{"encoder_norm_position": "pre", "encoder_fused_qkv": true, "encoder_qk_norm": false, "epochs": 149.4}
Rows from block 5 of the text encoder, named by matrix and row number. Each number is 128 + 32 x the weight over its row's rms, rounded and kept within 0 to 255. All counts start at 0. After the name is the row's rms in percent of the matrix's.
# v: attention value (text_encoder.blocks.5.attn.v.weight, 96x192), inputs 96-191
v.19 143 [175 118 123 112  98 184  88 135 125 154 111 128 188 142 137 150 113 112 149 193  86 124 135 149 131 155 125 117 160  93 106 144 125 104 168 108 106 107 146  82 182 188  86 101  74  74 103 129  98 183 135 105 158 113  96 138 150  78 152 135 148 103 105  99 111 175 152 110 169 135 123 177 160  87 152 148 127 121 120 114 149 103 102  93 105 150 140 142  92 139 132 143 190  60 154 198]
v.20 125 [115 113 120  96 181  37  68 122 135 116  99 149 114 181 102 132 176 150 161  52 119 125 132  51 141  92 159 125 109 132  87 106 183 136 115 122 173 138 112 141  94 137 153 116 149 158 191 136 119 152 161 112 127 105 143 132 148  89 100  44 125 141 140 156 134 156  82 101 119 139 158  90  84 123 119 123 163 141 141  93 126 122 156 119 128 154 133  80 156 167 145  84 123  68 117 103]
v.21 057 [131 186  68 153 108 108 154 112 156 103  90 148  81 137 114  91 111  97 150 109 171 116  89  45 157 169 145 180 158 120 183  96 114 146 131 142  87  90  79 133  93 101 172 154 155 163 107  70 136 188 158  93 150 133  86 115 172 123 141 104 132 149 119 134 173  70 151 145 151 128 100 197 162 107 118 174  67  46 104 139 138 131 134 135 104  80 163 116 147 140 103 150 142 152 109 182]
v.22 093 [ 82  74 114 131 129  98 121 125 131 133 169 146 157 160 109  64 177 115 140 164 148 126 130  68 211 129 146 122 124 224  88 134 120 120 226 134 168 146 134  87 136 106 165 183 153 140 174 109  97  81 115 206 112 141 114 173 124 104 136 103 152 138 120 188 127 137 128 147 142 140 139 151 155 120 105 144  77 146 147 120 131 150  66 122 101 117 132 129  91  98 125  79 141 138 156 178]
v.23 089 [108  62 134  81 129 110 139 139 133 179 144 138 149 165  84 124 113 171 136  95 115 163 133  99 142 147 151 203 146 160 156  81 178 165  95 126 164  66 128 159 145 109 144 135  99 141 153 126  85 107 139 143 118 116 155 178 102 135 148 170 185 159 105 102 141 119 154 102  96 129 189  84 109 132 130  33 173 164 172  85  96 104 168 105 121 145 146 128 145 191 103  82 107 161 128  82]
v.24 122 [165 129 127 192 101 123 116 141 103 129  99 142 195 161 139  95 214 118  52 162  82  82 167 149 162  92 105 125 110  89 226 126 162 111 195 122 151 150 116 120 180 125 124  88 145 134 100 135  74  97  44 165 121 158 109  77 133 124 165 175 169 159 156  61 159 189  76  89 153 138 119  99 127 145 156 133 114 154 108 138 143 115 120  72 104 106 117  93  97 111 156  93 197 124 104 116]
v.25 101 [110 104 113 132 119  76 111 145 127 133  66 136 119 159 114 119 144 145 148  62  69  98 165 117 196 150 138 145 146  96 127 128 203 132  74 144 140 167 126 156 182  92 161  57 100 169 150 135 124 131 100 139 137 118 114 137 134 122 189  98 150 134 125 145 162 141 150  83 115 163 134  76 129 152 191  79 177 132 100  77 101  82 190 121 167 117 109  89 127 158 119 117 129  82 119 134]
v.26 069 [148  78 175 146 157 138 138 135 123 115 112 157 122 106 170 101 121 153 137 157  98 117 119 163 135 154 135 166 118 157  73 138  72 145  94 119 117 103 121 126 176  64 137 100 148 103 112 138 162 100 106 168  91  95 131 116 104 101 189  96 196 133  72 123 176 243  95 110 180 149 119 140 145 153 162 127 114 132 155 102 176  49 147  86  81 130  84  98 145 121  63  76 111  87 155  87]
v.27 124 [200  87 133  93 169 105 171  56 162 133 141  96 120  93 113 160   6 123  97  95 159 132 105 198 108 174  88 185 132 140 136 110 146 129  59  91  92 140 142 114  47  74 120 133 183 131 169 120 143 139 106  94 154 132 126  99 153 186 111  92 106 119 116 151 124 122 156 210  95  90 116 121  66 149 129 109 112 135 156 131 154 109 147 217 109 137 157 163 194 131 124 166 119 113 124  98]
v.28 094 [126 163 124 144 133 123 101 137  91  89  81  98 134 108 134 192  96  98 143 109 147  80  90 128  46 125 100 113 185 111 146 135 146 173 190 110 109 201 133  78 113 125 125  79 108 109 109 147 123  91 129  92 113  85 126  71 167 148 106 122 107 114 102  74  96 160 152  91 106 137  85 180  91 159 134  89 186 129 111 110 164 156 127 180 107 175 171 154  68 130 136 167 157 163 123  81]
v.29 119 [103 161 172 113 159  99 103 113 147 114 175 104 164 201 160  82 162 140 126 134  99 154 170  76 151 128 130  38 148  97 126 115 176 154  86 120 187  47 119 179 142 107 141 136 112  82 143 131  61  99 211 152  86  80 142 163 106 163 122 125 112 115 156 188 201 136 104  76  87 117 156  76  76 154 164 131 158 148 129 122 102 131 161  99 126 175 162 117 139 151 175 109 107 115 170  89]
v.30 100 [125 140  66 129 144 190 134 146 164 192 162 154 142 140 145  85 163 148 153 173 125 123 117 117 140 154  37 101 165  66 136  91 143 151 118  77 179 117  61 134 173 176 162  78  78 131 161 152  85  94 157 113 139  98 131 149 119 205 118 124 100 153  98 154 133 124 125 162 112 167 174 155 132  67 157 130 194 153 118 121  95 132 117  86  89 181 129 169 118 122 164 105  61 147 160 121]
v.31 080 [127 139  90 108  89 120 135  82  65 124 124 150 105 188  99 163 173  92 126 113 141 157 147 113  92  93  76 140  34  87 106 133 171 153 165  92 184  99 126 140  91 139 140 133 127  95 135 144 136 120 103  85 164 143 207 100 113 108 125  53 125 119  90 100  82  76 101 165 125 121 131 164 128  90 145 166 157  86 143 190  56 172 133 191 147 142 108 117 106 138 135  84 171  97  84 158]
v.32 105 [182 144 122 124 174 151 167  70 160  83 159 147 162  41 162 140 111 118 153 145 154 105 118 182 159 121 139 106 159 175  55 127  58 141 176  78 119 100 117 203 148 116  84 136 109  91 179 139  86 124 188 147  94 101 165 137 115 164 123 164 104  70 127 119 183 125 123 160 114 108 135 139 149 132  92 116  42 179 125 181 192 137 138  90 141  92 139 136 142 114 134 162  91  87 107  95]
v.33 126 [141 101 112 142 115 118 134 117 146 186 104  91  38 161 123  64 122 147 105 122 122 136  87 131 144 129  76 134 190 102 156 113 106 130 152  98  74 160  91 120 188 167 202 116 179 125 113 131 143  99  65 195 144 155 118  85 100 153 114 131 157 131 105 147 126 130 152  89 140 170 139 124 129 145 136 108 129 107 123 153 104 146 136  97 138 152 133 201  87 101  73 155 143 159 163  78]
v.34 080 [158 181  78 115 134 212 118 115  90 126 153 110 138  95 145 171 136 113  82  78 140 126 134  84 138 136  95 119 184 131 106 118  88 102 135 112  93  75 125 143 129  48 116 107 132 171 106 160  67  91 145 139  92  92 167  86 110 121 122 180 152 136 179 184 124  97 121 110 222 123 145  64 176 121 140 112 152 156  92 114 103 102 162  71 137 142 139  99  99 175 131 178 140 122 145 100]
v.35 132 [ 93 141 161 157  71 136 174  80 108 140 178  80 132 108 150 138 164 131 101 158 151 104 125 167  83 145 138 120  67 146 137 182 134 115  71 135 151 165  67 186  99 101  73 124 185  71 133 123 106 143 161 125 111 178 159 167 117 168 131 136 159 123 130 126 100 182 108  84 135 137 142 109 107 141  87 115 142  88 166 126 192 114  91 151 103 113  62 183 116 182 186 138 113 146  95 117]
v.36 112 [ 57 135  62  89 185 159  88 144 139 104 143 124 102 103 104 166  82 122 158 137  98 175 170 125  81 137 138 178 146 122 100  89  79 173 105 162 130  56 177 139  92 164 104 180 113 150 131 129 126  99 137 133 139  98 134 119 131 157  75 137 118 162 122 147  94 125 110 161 139 120 109 125 138 131 133 191 144 149 141 119  95 167  95  47 145 101 127  88 140 230 163 177  65 117 115  62]
v.37 060 [ 78  63 127 149 121 125 164 189 107 164 125  70  88  74  91 197 176 121 175 141 170 155 102  58 155 135 122 115  96 165 130 130  97 168 134 137 120  57 135 165 164 144 133 135 140 109  66 154  85 119 126 160 142 153 129 100 127 102 131 130 167 117 119 102 107  63  66 139 114 121 139 108 104 150 170 109 141  81 103 121 115 100 103 111 131 135 137 141  71 157 154 121 124 124  82 138]
v.38 109 [127 140 151 139 142 124  84 110 123  84 162  96 203 163 112 145 158  79  90 152 145 121 165 118 176 105 132 160  49 116 119 206  84 103 103 164 142  64 158 148 135 126 105 156  72 176 154 148  87  97 175 131 113 131 130 102 108 118 131 162 124  93 141 208 105 125 113 181  65 132 104 133 159 191 151 159 109 101 157 140  98 127 131  89 145 125 155  96 109  94  80 110 159 119  38 168]
v.39 103 [159 186  87 120  84 148 157  78 173 128 153 154 101 132 121  68 151 134 157 100 115 105 157 153 185 141  65 103 145 111 152 108  78 182 147  94  92 114 107 118 168 153 154 158 111 139 179 115 138  93  93 195  87 132 113 121 108 130  97 129 160  98 143 155 189 138 168 154 112 165 118 108  90  53 168 135  63 183  87 194 123 130 160  77 109 116 101 151 136 116 139 140 120 140 107  42]
v.40 104 [ 85 108 176 146 119  83 119 168 139 111 103 171 101 173  82  91 137 148 139 104  91 196  88  84  88 150 141 128 158  98 137 103 152  74  95  93  93 156 146 109  90 158 197  59 137 135 121 105 172 245 162  75 156 135  66 112  58 124 140 137 117 180 117 168 141 114 139 138 151 155 107 133 123 137 131  83 110 131 165  74 149 156 151 156 117 118 169 167 152 118 116 115 139 163 181 170]
v.41 116 [144 120 118 124 130  76 131  93 143 145  92 122 117 145  91  65 193 136  87  86  90 135 112 118 117 149  75 157 145 112 118  96 182 135 142  78  73 150 170 115 108 148 180 113 134  97 179 114 164 115  66 128 142 183 105  63 128 164  86  64 122  87 130 199 126 173 141 150 100 164 127 105 125 112 146 100 128 175 135 180 125 182 158 110  82 168 125 140 169 180 114 123 132 144  97  61]
v.42 069 [ 94 130 117 136 138 109 167 132 134 194 154 122  58  87 184 121 111 149 164  93 161 127 173 118 148 112 102 192 129 144 141 167 118 131 129 134 147  94  67 183 167 112  91 168 134 154 178 148 116  55  35 132 105 127 131 173 113  74 142 131 206 159 115  85 138 114 141 119 158 154 170 125  88  80 137  72 127 130  72 138 172  92 105 131 149  96  99 158 110  92 118 101  70 158 113  61]
v.43 134 [150 140  84 115 176 117 188 116 129 108  99 217 140 106 127 104  99  94 172  92  91 171 124  92 135 112  98 151 108 106 117 113 100 159 133 104 163 114 121 179  91  97 152 141 107 146 203 125 163 123 166  99  94 143 188 112  99 134 111 117  86 137  93 177 203 157  81 186 134 158 121 126 173  85  93 125 120 148 147 178 178 129 165 138  90 109 138  92 249 131  96 104 106  68 106 108]
v.44 123 [ 40 162 162  99 134 130 111 141  83 105 143 149 120 137 106 161 179  75  85  92 113 181 182  92  69 186 125 177 119 115 125 155 153 114  62 109 107  86 177 125 119 160 120 111 117  81 119 119 116 175 134 143 103 129  39  77 113 158 117 146 185 110 103 129 121 120 154 126 115 127 105 120 126 115 160 115  75 131 130  95 132 187 138  97 106 140 155 124 171 112 127 143  87 182 127 131]
v.45 049 [170 159 117 128 196 160 117 143 127 130 118 134 133  91  79 132 109  96 168 126 106 129 128 106 135 144 152 189 156 144 101 104 132 110 146 145 107  98 122 132 124 166 129 102  66 125 137 152 181 143 142 107 165  92 117 128 140 139 162 146 141  66  86  93 142  36 210 138  98  80  87 116 166 113 130 148 113 128  76 129 171 212 156  93 129  77 139 147 160  95  99 100  80 113 107 166]
v.46 098 [105 165 155 136  22 155 125 101 143 126 195 106  64  85  82 150  90 124 101 183 178 144 153 144 114  89 119 159  73 148 144 189  92 186  94 178  98 122 130 102 141  73  71 146 125 115  79 135 152  68  93 160  69  96 130 148 111  75 138 126 157 203 140 112  99 141  96 140 158 123 149 118  58 121 162 133 123  74 133 163 124 119 101 129 107 119 109 155 112 131 154 152 140 179 117 108]
v.47 122 [ 86 128 157 175 112 107 170 167 153  61 215 112 209  72 159  97 160  85 104 154 120 180 175 137 146 136 164 124 178 170 150 189 140 124 101 136 134 142 125 118 113 182  80  67  82  99 172 124 113 143 172 138  98  70  95 141 194 141 124 150  93 113 140 115 126  82 152 145 140 101 117  98 121 115 146 150  85 191  47 135 140 171 138  98 128  76 109  81  91  86 170  99  89 136 119 152]
v.48 090 [222  72 137 128 149 210  76  89 145 133  83 141 101 173 109 120 147 115 178 193 112 119 147 169 143 131 175 133 113 132 125  69 104 128 177 115  83 139 139  89 123 152 179 131 136  91  95  94 139 106 143 117 129 128 195 111 139 170 124 159  98 100 141 127 133 109 144 197  76 103 126 151 170 175  86 136 108 132 125 149  67 192 137 165  90 142 152 155 107 132 130 159 176 130 149 143]
v.49 122 [109 148 121 116 133 154 118 132  94 209 121 156 121 135 112 133 162 131 111  66 101 183 124 113 112 103  52 141 115 151 124  80 162 130 139 119 153  97 177 121 102 159 138 159 120 195 165  95 141 159  94 179 116 112 171  79 215 155  88  50 105 171 150 141  98 118 134 117 169 118 109 105 126 108  75 157 129 184 147 117 107  88 121  69  98 147 112  78 180 169 120  94 163 178  60  95]
v.50 126 [ 93 184  86  77 120 146  81 173  83 209 135 173 169 135 131 138 166 136  81 103 121 147 127  95 107  81 136 110 134 119 124 175 142 138 129 153 145  80  69 205  97 137  96 118 129 170  99 135  98 159 112 139 104  95 193  93 150 145 121 110 158 161  69 129 135 163 113  42 166 188 173  96 117 135  74 132 145 140 120 113 119  68 147  93 107 154 110 112 169 177 134 153 139 150  58 131]
v.51 132 [ 97 109 110 151 100 121 129 151 192 163 141 142  96 131 128 101 100 163 120 165 135 123 129 155 146 127 123 108 165  50 129 145  37 162 145 106 102 119  94  92 179  90 120 125 114 136 152 125 147  47 102 138  88 176 117 144  66 103 107 186 138 156 118 172 179 167 110 138 135 167 113 163 104 122 132 151 142  90  86 202 107 136 181  96 127 153  68 177  88 152 143 144 120 167 159  54]
v.52 132 [194 145 176  97 185 121  86 120  89 145  63 174  62 152 112 106 139 134 157 142  96 158 111 159 107 102 142  82  66 139 151 116 108 135 155 110  96  89 140 180 138 166 206 167 132 198 112 119  95 120 113 106 146 134 188 127  95 120  96 152 170 150  74 139 161  89  62 149  66 123 119 158 130 103  97 140 131 108 202  96 118 153 159 137 114 171 176 122 136 168 116 133 149 121  98 135]
v.53 112 [133 144 122  92  80 112 147 172 100 170  76 149 122 144 149  97 113 181 163 111  83  70 130 181  76  75  97 120  76  64 143 126 202 134 123 150 109 174  98  95 121 144 118 112 111 129 100 128 203 111  59 141 130 173 133 141 147 130 120  83 159 151 137 131 134 130 144 134 137 131  90 113 116 136 129 159 211 117 148 143 129 125 127 130 128 121  68 129 122 151 167  83 157 182 105  80]
v.54 128 [128 107 105 105 214 148 131 117 103 115  88 112 108  78 126 174  86  65 205 150 151  99 103 104 124 130 168 147 150 112  68  85 106 163 141 143 147  89 164 168  72 107 131 169 123 100 100 137 150 114 176  80 163 121 185 136 124 158  88 126 121  98 124 181 163 113  91 160 148 108 101 133 196 182 150 172 144 117 146 117 136 143 112 116 133 106 154 127 140 193 176 180  72  77 155 112]
v.55 076 [138 138 102 154 131 117 130 159 181 148 110 180 191 103 135  70 170 124 154  94  81 152 141 114 163 119 122 131 174  98 118 152 173 101 163 161 158 145 103 157 113 179 146  45 143 147 129 126 180 159 113 157 162 104 119 100 172 120 124  67 119  89  87 139 156 122 147 176 142 163  92 105 138 138  87 109 104 170  90 170  93 120 181 149 126 160 141 103 140  65  80  85 142 137 100 165]
v.56 124 [148 129 132 157 124 128 154 142 128 107 160 119 139 106 115 120 151 118 171 146  97 137 163 142 186 128 122 118 139 132 180 126 160 167 131 116 135 101 141 126 125 177 136 123 120  98 131  79 118  96 114 154 121 149 150 111 190 192  71 106 125  75 116 129  97 106 123 136 151 135 127  97 135 128 145 148 140 183  89 165 105 110  98 126 112 132 135  78  54 125 136 112 169  98 133  56]
v.57 113 [ 86 106 108 123  98 119 200 103 153 118 150 123 172 148 126 123  48 109 133 116 126 109 112  81 124 101 130 161 158 111 130  96 117 146  96 206 104 133 110 111  97  94 105 175 112 113 131 123 163 149 142 163 147 164  80 142  99 127  96  88 164 145 154 145 144 120 121 213 176 114  93 111 141 169 164 169 171 117 162  66 126 103  83 132 152  50 157  98 145 159  93 154  73 133 150 161]
v.58 074 [177 131 134 175 154 142 197  46 156 162 104 103 138 131 183 123 130 117  96 136 152 137 104 155 172 103 159 114 153 147 114 125 131 127 201 125 110 110 109 140 145 149 153  82 120  87 155 114 107 159 151  95 110 131 191 164  76 121 106 154 117 111  90 129 167 131  81 184 165 140 130 158 129 152  92  89  93 152 115 149 125 112 126 174 101 132 147 188  73  90 107 133 154 113 153 136]
v.59 071 [112 155 167 179 168  52  75  96 133 126 156 118 156 148 116 120 122  96  80 124 153 120 138 106 130 156 157 125 126 135 154 207  40 156  98 147 126  97 123 226 136  77 112 167 100 158 134 166   7 104 207 140 115 144 114 133 116 132 116 201 144  81 149 107 164 174  82  70  98 128 159 155 108 128 134 102  80 114 160 108 148 100 133 148 120 147 136 153 121 116 146 174  87 129  97 120]
v.60 063 [150 108 146 188 123 104 253  81  98 160 129 127 127 102 123 108 109 135 163  76 127 120 126 118  61 156  78 140  35 156 107 140  95  99 109 123 191 149  98 183 138  84 157 178 151 108 165 193 134 149 140 154  78 181 159 155  99 126  98  82 178 153 158 179 106 153 118 125 100 170 135 128 127  83 126 163 147  91 243 137 130 107  79 152 148 133 116 129 116 135 141 145 115 156  96 118]
v.61 116 [162 151 125 133  64 145 193 147 122 118 124 182  69 146 132 111 115 158 123 174  96 185 132 159 102 136 137 115 162 146  81 102 157  84 107 161 114 147  74 112 131 179 139  60 121  82 132  94 159 189 135  75 111  95 111  93 120 144 113 150 130 134 105 105 139  81 180 147 147 159 118 127 118 101 126 103 139 160  81  85 138 184  96 130 106  92 137 133  51 115 127 100 110 160 162 122]
v.62 079 [125 111 130 122 168  65 153 147 125 149  93 163 105 130 200  96  95 144 131 118  89 112 115 129 120 151  73  97 177 126  84 100 180 119 126 138 114 143 123  78 130 136 127  96  81 143 146 102 129 118 138 109 173  84  81 164 150 128 154  98 104 114 147  99 150 129 229 149 117 138 114 108 170  31 129 172 128 175 132 112  96 171 101  96 148  89 146 117 104 152  93  86 102 135 183  89]
v.63 112 [141 148 130 100 126 130  78 104 151 142 168  84 157 157  72 150 119 144 155 166 158 156 168 149 171 107 164 162 123 159 191 164  85 176  84  98  93  89 111 151 172 149 101 138 119  71 168 150  73 126  96 144 111 164 126 142 141 164 120 157 107  94  87  59 135 134 110  93  54  81 170 181  51 178 134  96  61 122  82 145 194 113 114  97  86 110 131 147 112  86 170 139 111 157 123 135]
v.64 054 [ 94 145 122 144 168  97 132 129 139 114 101  80 120 171 144 146 129 144 106 112 108 132 139 155 138 116  84 132 140  92  54  91  71 131 130 164 135 104 119 103 143 129 122 173  87 127 171 147 122 104 104 105 130 156 157 154  78 121  97 110 143 153 151 165 108 184 114 125 168 141 122 186 106 105 156 129 133 116 161 127 108 106  86  35 138 130 134  89 127 155 164  62  55 140 149 122]
v.65 102 [117 174 120 126  96 141 141 109  82 146 140 150 132 102  86  92 153  63  92 156 149 164 135 137 150 163 168 139 140  61 136 156 140  73 194 156 115 129 113  79 153 172 166 101 161 146  66  93 161 118  74 110  74 112 106 114 146 114 144 132 146 167 108 119 100 113 126 126 122 179 122 142  88 158 112 169  73 183 134 175  88 169 112 175 130 133 129 206  92 106 148 137 141 191 193 178]
v.66 098 [ 96 109 187 200 127  65 149 161 148 141 101 136 131 116 149 129 130 146 104  96 137 155  71 125 134 115 225 133 115 117  77 145  77 105 182 129 110 143 156 112 184 121 156 140  69 148 144  91 128  89 117 127  94 136 152 158 127  87 186 128 177 159 117  54 122 177 103 162 124 111 120 158 151 163 153 168 169 119 175 129  66 143 162 176 149  83  89 145  78 182 186 139 193  62 176 167]
v.67 047 [163 150 132  93 124 139  80 174 144 157 128 149 118 125 144 136 166 140 135 130 107 172  99  46 132 159  88 123 125 172 119  44 144 151 116 136  95 130 145 129 122 116 103 138 107 154  57 164 162 190 159  84 139 114 155 120  98  49 172  75 181 123 129 142 137  88 111 106 108 121 112  84 120 143  94 137 130 103 115 140 141 163 129 125 122 136 137 110 134 151  72  62 159 141 149 161]
v.68 073 [ 86 136 130 141 132  54 158 164 140 107 143 117 173  70 207 117 128 148  93 105  97 114  92 155  48 115  99 129 154  93 135 151 152 103 190 149 135 103  82 207 116 167 162 128  94 132 167 202 134  75  99 180 126 134 142 120 175 168 111 122 126 172 110 126 119 160  92  98 153 116 171 149 148 118 109 132 183 182 131 105  96 151 134  94 163  57  83 105 158 153 112 109 154 104  96  92]
v.69 068 [149  72  84  74 131 134 128  96 108 211 126 120 188 117 141 221 131 107 113 189 143  86 101 139 156 124 139  63 141 153 122  95 131  99 198 102 121 156 158 117 111 161 111 134 208 134 123 118 109 122  92 118 118 142 152 146 141 136 128 119 116  96 128 152 101 181  82  99 151 108 163  45 184 162 110 103 213 124 129 118 151  90 117 111 125 119  91 116 140 185 174 163 143 146 146 149]
v.70 113 [ 58  89  92 117 172  99 140 156 153 112 119 132 108 103 150 136 104 131 146 152 125  95 104  95  96 127  64 160 158 159 147 103 185 113 191 156  70 182 135 127 150 172 171 152 116  94 200 115  76 108  63 113 176 104 114 115 163 177 168  89 168 145 105  66 142  95 173 127 123  59 109 127 203 112 162 117 191 140  99 114 112 169 104 130 126 109 104 100 145 136 116 136 141  68 113 118]
v.71 117 [145 172 173 169 115 137 114  96  79 115 164 109 124 133 101 112 153  92  96 146 158 161 139 110 141 121 172 120 124  82 147 114  94 114  88  89 135 125 111 104 101 164 190 154 187 100  60 129  74 121 122 134 108 116 149  79 122 167 106 151 125 157 157 141  67 108  92 133  78 143 163 134  85 162 129 192 119  98 142 132  98 154 153 183 107 181 139 163 118 138 190 193 130 160 180 114]
v.72 097 [141 147  44 132 216 142 127 183 120 142  91 176 132 146  71 120 164 176 254 167 102 157 124 103  85 193  96 142 157  99 142  86 160 151 100 114 201 125  75 136  86 136 169 113 149 121 134 121 156 133 184  42 135 135 197 133 123 162 103 122  96 133  51 100 148  75 110 169 153 131  96 130 149  82  69  81 140 104  93 141 134 143 132 103 162 138 112 155 132 109 139  82  87 194 169 139]
v.73 092 [153 131  72  97 150 146 144  95 116 139 107 156 169 133  65 135 127 115 130  85 136 156 123 118 161 143 101 138  57 133  97 131 176 110 130  88 153  96 141 127 111 129  58  88 104 132 151 131 159 105  93  92 102 138 118 110 150  82 136  77 124 125 115 169 140 139  98 184 108 180 156  98 135  74 118  81  92 181 113 112 224 122 117 144  84 148 200 135 157 131  76  97 148 129  82 125]
v.74 131 [102 111 126 156 109 148 182 121 151 133 129 133 144 123 187 121 155 166 112 124 106 159  71 129 128 116 106 133 114 132 146 124  66 156  81 111 109 101 118 192 114 155 138 212  83 123 116 196 109 134  97 183 147 168 197 106 103 102  61 134  99 164 153 105 107 122 109 167 132  82 106 113  92 126 148 117 192  96 151 112 118  88  90  76 139 111 117 109 131 136 145 112 127  98  79  60]
v.75 151 [102 149 163 167 103  61 101 162 143 133 100 112  53 111 117  75 149 115 125  88 123  64 164 103 121 111 190 126 108 142 156 147  99 153 158 132 109 136 140 169 180 162 143 195 127 142 136 125 133 116  84 183 154 153 180 109 121  92 126  96 196 116  98  93  88 124  79  66 122 130  93 116 162 125 164 162 176  91 171 111  89 130 107 148 136 111 122  89 147 146 183 179 142 145  89 118]
v.76 048 [125 106 163 149 166 130 128 114 152 113 148 123 133  93  97  97 137 128 124 189 104 158 128 188 118 102 181 107 110  79  82 155  79 194  39 118 108 130 117 141 144 115 135 120 203  64 133  88 155  90 176  66 125 143 108 143  81 125 120 166 128  85 137 160 126 140 172 123  90 123 128 156  71 125 128  94  93  98 113 131 147 107 177 161 139 136 100 180 149 137  88 166 114  92 150 146]
v.77 069 [188 133 152 137 106  66  94  62 172  87 120  78 122 147  89 117 101 155 117 130 127 148  91 193 173  94 131 120 132 146 132 159 117 173  99 224  60  87 179  48 133 129 104 107 123  95  33  90 118 174 161  51 148 125 120 153 138 113 116 144  90 112 135 176 157 136 118 127 136 124 117 131 118 165 161 192  61 166 126 167 126 109 166 144  70 115  91  97 128 101  96 141 127  70 129 136]
v.78 061 [210  99 156  59 114 158 119 104 110 137 145 123 123 183 116 147 107 101 107 169 115 102 157 127 184 117 118 137 170 137 112 141 142 143 131 113 123  84 135 159 136 199  75 109 124 111 135 157  85 155 177 186 164  97 147 159 132  89 105 131 139  95 173 200 113  65  82 100 101 140 129  74  77 148 133  82  92 164 154 110 113 148 125 145  92 185 147 123 127  98 131 114 158 106 111 165]
v.79 090 [ 69 134 108  72  99  96  90 129  95 169 100 118  96 139 111 144 165 156 128 118 110  94 149  86 103 129 117 105  96 110 130  98 124 129  89 136 116 154 152 135 152 152 134 142  99 153 101 133 116 190 112 125 158 164 160  85  99 100 172 171 130  99 143 119 150 115 152 145 106  90 108  71  59 161 149 113 179 180  54 135 100 202 177 141 121 130  97 134 146 173 132 125 170 138  79  71]
v.80 109 [ 92 134 172 146  62  70 174  73 174 107 169 132 127  70 169 120 110 203 109  80 129 129 100 177 115 120 149 139 151 190  84 172  97 151 114  89 147 118 160 142 128 103  56 159  95 100 147 193 113  64  99 213 131 127 123 120 128  84 114 131 130 142 169 110 150 128 130 122 115 117 144 134 113  71 158 124 166 129 134 128 153 123 156  90 142  81 146  76 163 108  57 126 118  92 109  69]
v.81 073 [189 117 113  75 112 144  81  99 112 125  97 114 136 168 130 220 101 105 155 142 120  75 146 116 123 108 120 122 146 112 142 101 143 116 106 149  96 152 125  80 136  40 160 109 161 112  69  82 118 154 173  35 132 110  94 153 118 166 110 183 108  97 165 161 131 175 117 137 116 132 157 133 112 177 114  86 135 115 144 107 153 102 129 137 135 108 152 158  92 117 177 222  87 168 159 173]
v.82 087 [133  86 101  81 140 184  76 152  97 174 193  93 167 113 148 143 112 143 136 165 126 142 123  94 157 125  89  82 153  69 155 108 118 191  99 136 175 108  96 146  74 142 120  94 204 139 111 130  90 205 174 106 130 141 119 139 113 162 114 146  80 103 144 152 157 111 193  73 101 136 126 133  90 168  91 108 139 150 107 127 143 118  98 115  71 185 156 194 130 182 134 112 122 173 122 113]
v.83 078 [184  82 113 143 140 130 123  74 147 132 111  96  74 125  81 100 137 158 136 116 147 162 103 178 120 165 183 149 156 120 134 146  90 129  96  99  34 112 131  99 127 131 146  79 172  86 106  91 178 143  74  98 124 116  94  83 121 120 152 147  88 112 113  93 127 103 137 139 135 177 127 113 118 124 142  86  70 141 151  92 111 125 141 118  84 123 212 187  77 125 109 160 121 155 184 129]
v.84 067 [165 127 111 117 120  99 136 160 155 121  94 123  98 116 188 116 105 195 161 127 119 120 126  76 208 110 181  99 162 152 114 113  93 147 138  99 138 106  83 166 120 184 161 140 127 134 178  76 110 192 150 152 161 103 178 160 166 141  91 100 111 158 106 122  91  91  95 155 160 149 193 135 155 120  97  83 154  53 118  89 137  98 134 134 124 118 143  97  76 182 143 172 157 114  80 147]
v.85 050 [134 140  91 146 160 131 171 100 144 187 116  67  96  94 196 133  91 163  92 139 133  94 110 120 118 124 125  99 149 134 118  98 102 159 113 102 152 114 120 206 121  98 148 174 114 203 135 214 111 136 127 119 206 136 142 115 113 117 139 178 119 128 170 118 152 111 127 148 144  98 130 146 101 137 162 118 127 119 171 142 125 132 127  83  91 124 177 189 166 173 152 128 183 122 138 116]
v.86 072 [ 61 158 136 114 148 107 153 216  87 109 138 177 167 107 114  92 102  97 130 102 101 173  81 135 132 115 143 137  88 123 107  53 208 167 131 184 153 131 132 155 120 185 173 151  61 139 155 128 121 153 131 129 151  95 152 119 207 137  90 105 114 156  96 107 164 160 129 144 110 143 121 110 141 147 152 159 202 164 114 120 125 133 108 123 127  97  86  93 177 131 134  78 145 137 112 109]
v.87 074 [136 166 139 122  87 164  95 132 104 172 163 159  89  94  68 132 120 128 167 193 179 121 163  88 108 142 128 123 129 113 155  79 169 161  97 117 160 159 120 119  89 126 144 121 140 105 136 154 193 113 144 108 105 122 161  90 168 163 141 102 115 139 164 122 133 137 114 148  76 131 151 139 110  71  71 131 197  83  92 155 138 171 139 206 113 106  80 181 138 106 142 133 112 131 160 157]
v.88 089 [ 89 117 110 103 171 117 111 121  93 168 132 133 121 109 126 196  97 119 134 168 143 135 128 116 101 130  66 150 176 101 111 100 226 111 130 113 123 171 139  67  96  80 155 115 127 127 163 113  94 137 131  80 177 129 117 127 164 164 142 127 104 110  96  83 128 125 124 145  84 131 117  81 178 124  94  71 194  86 107 133 154 195 124 154  98 150 122 116 138 123  85 115  75 131 158 151]
v.89 083 [122 122  95  91 160  91 116 115 170  84  86 114 178 184  81  70 152  92 147 119 150 138 100 198 114 124 121 130 142 138 127 133 158 136 179 176 133 118 162 141 167 151 189 137 157 100 146 154  90  44  31 129 129 135 152 134 104 112  90 104 166 133  61  62 142 141  85 134 130 165 103 130 151 114 148 138  77 165 154 108 109 148  57 107  97 105 121 101 166 109 127  79 145 124 161  96]
v.90 082 [126 119 100 115 110 144 144  88 118 109 166 143 122 103 167  95  81  99 117 114 149 111 161 132 155 124 137 158 129 158 126 174 164 136 164 212 101 131 126 113 172 120 114 167  95 144 148 130 133  92  75 204 110 170  81 118 120 161 122 122 180 116 144 112 172 105 172 226 136  89  86 144 146 131 152 134  98 140  98 129 112 154  88 106 102 100 165  56 133 125  91 149  86  97  89  95]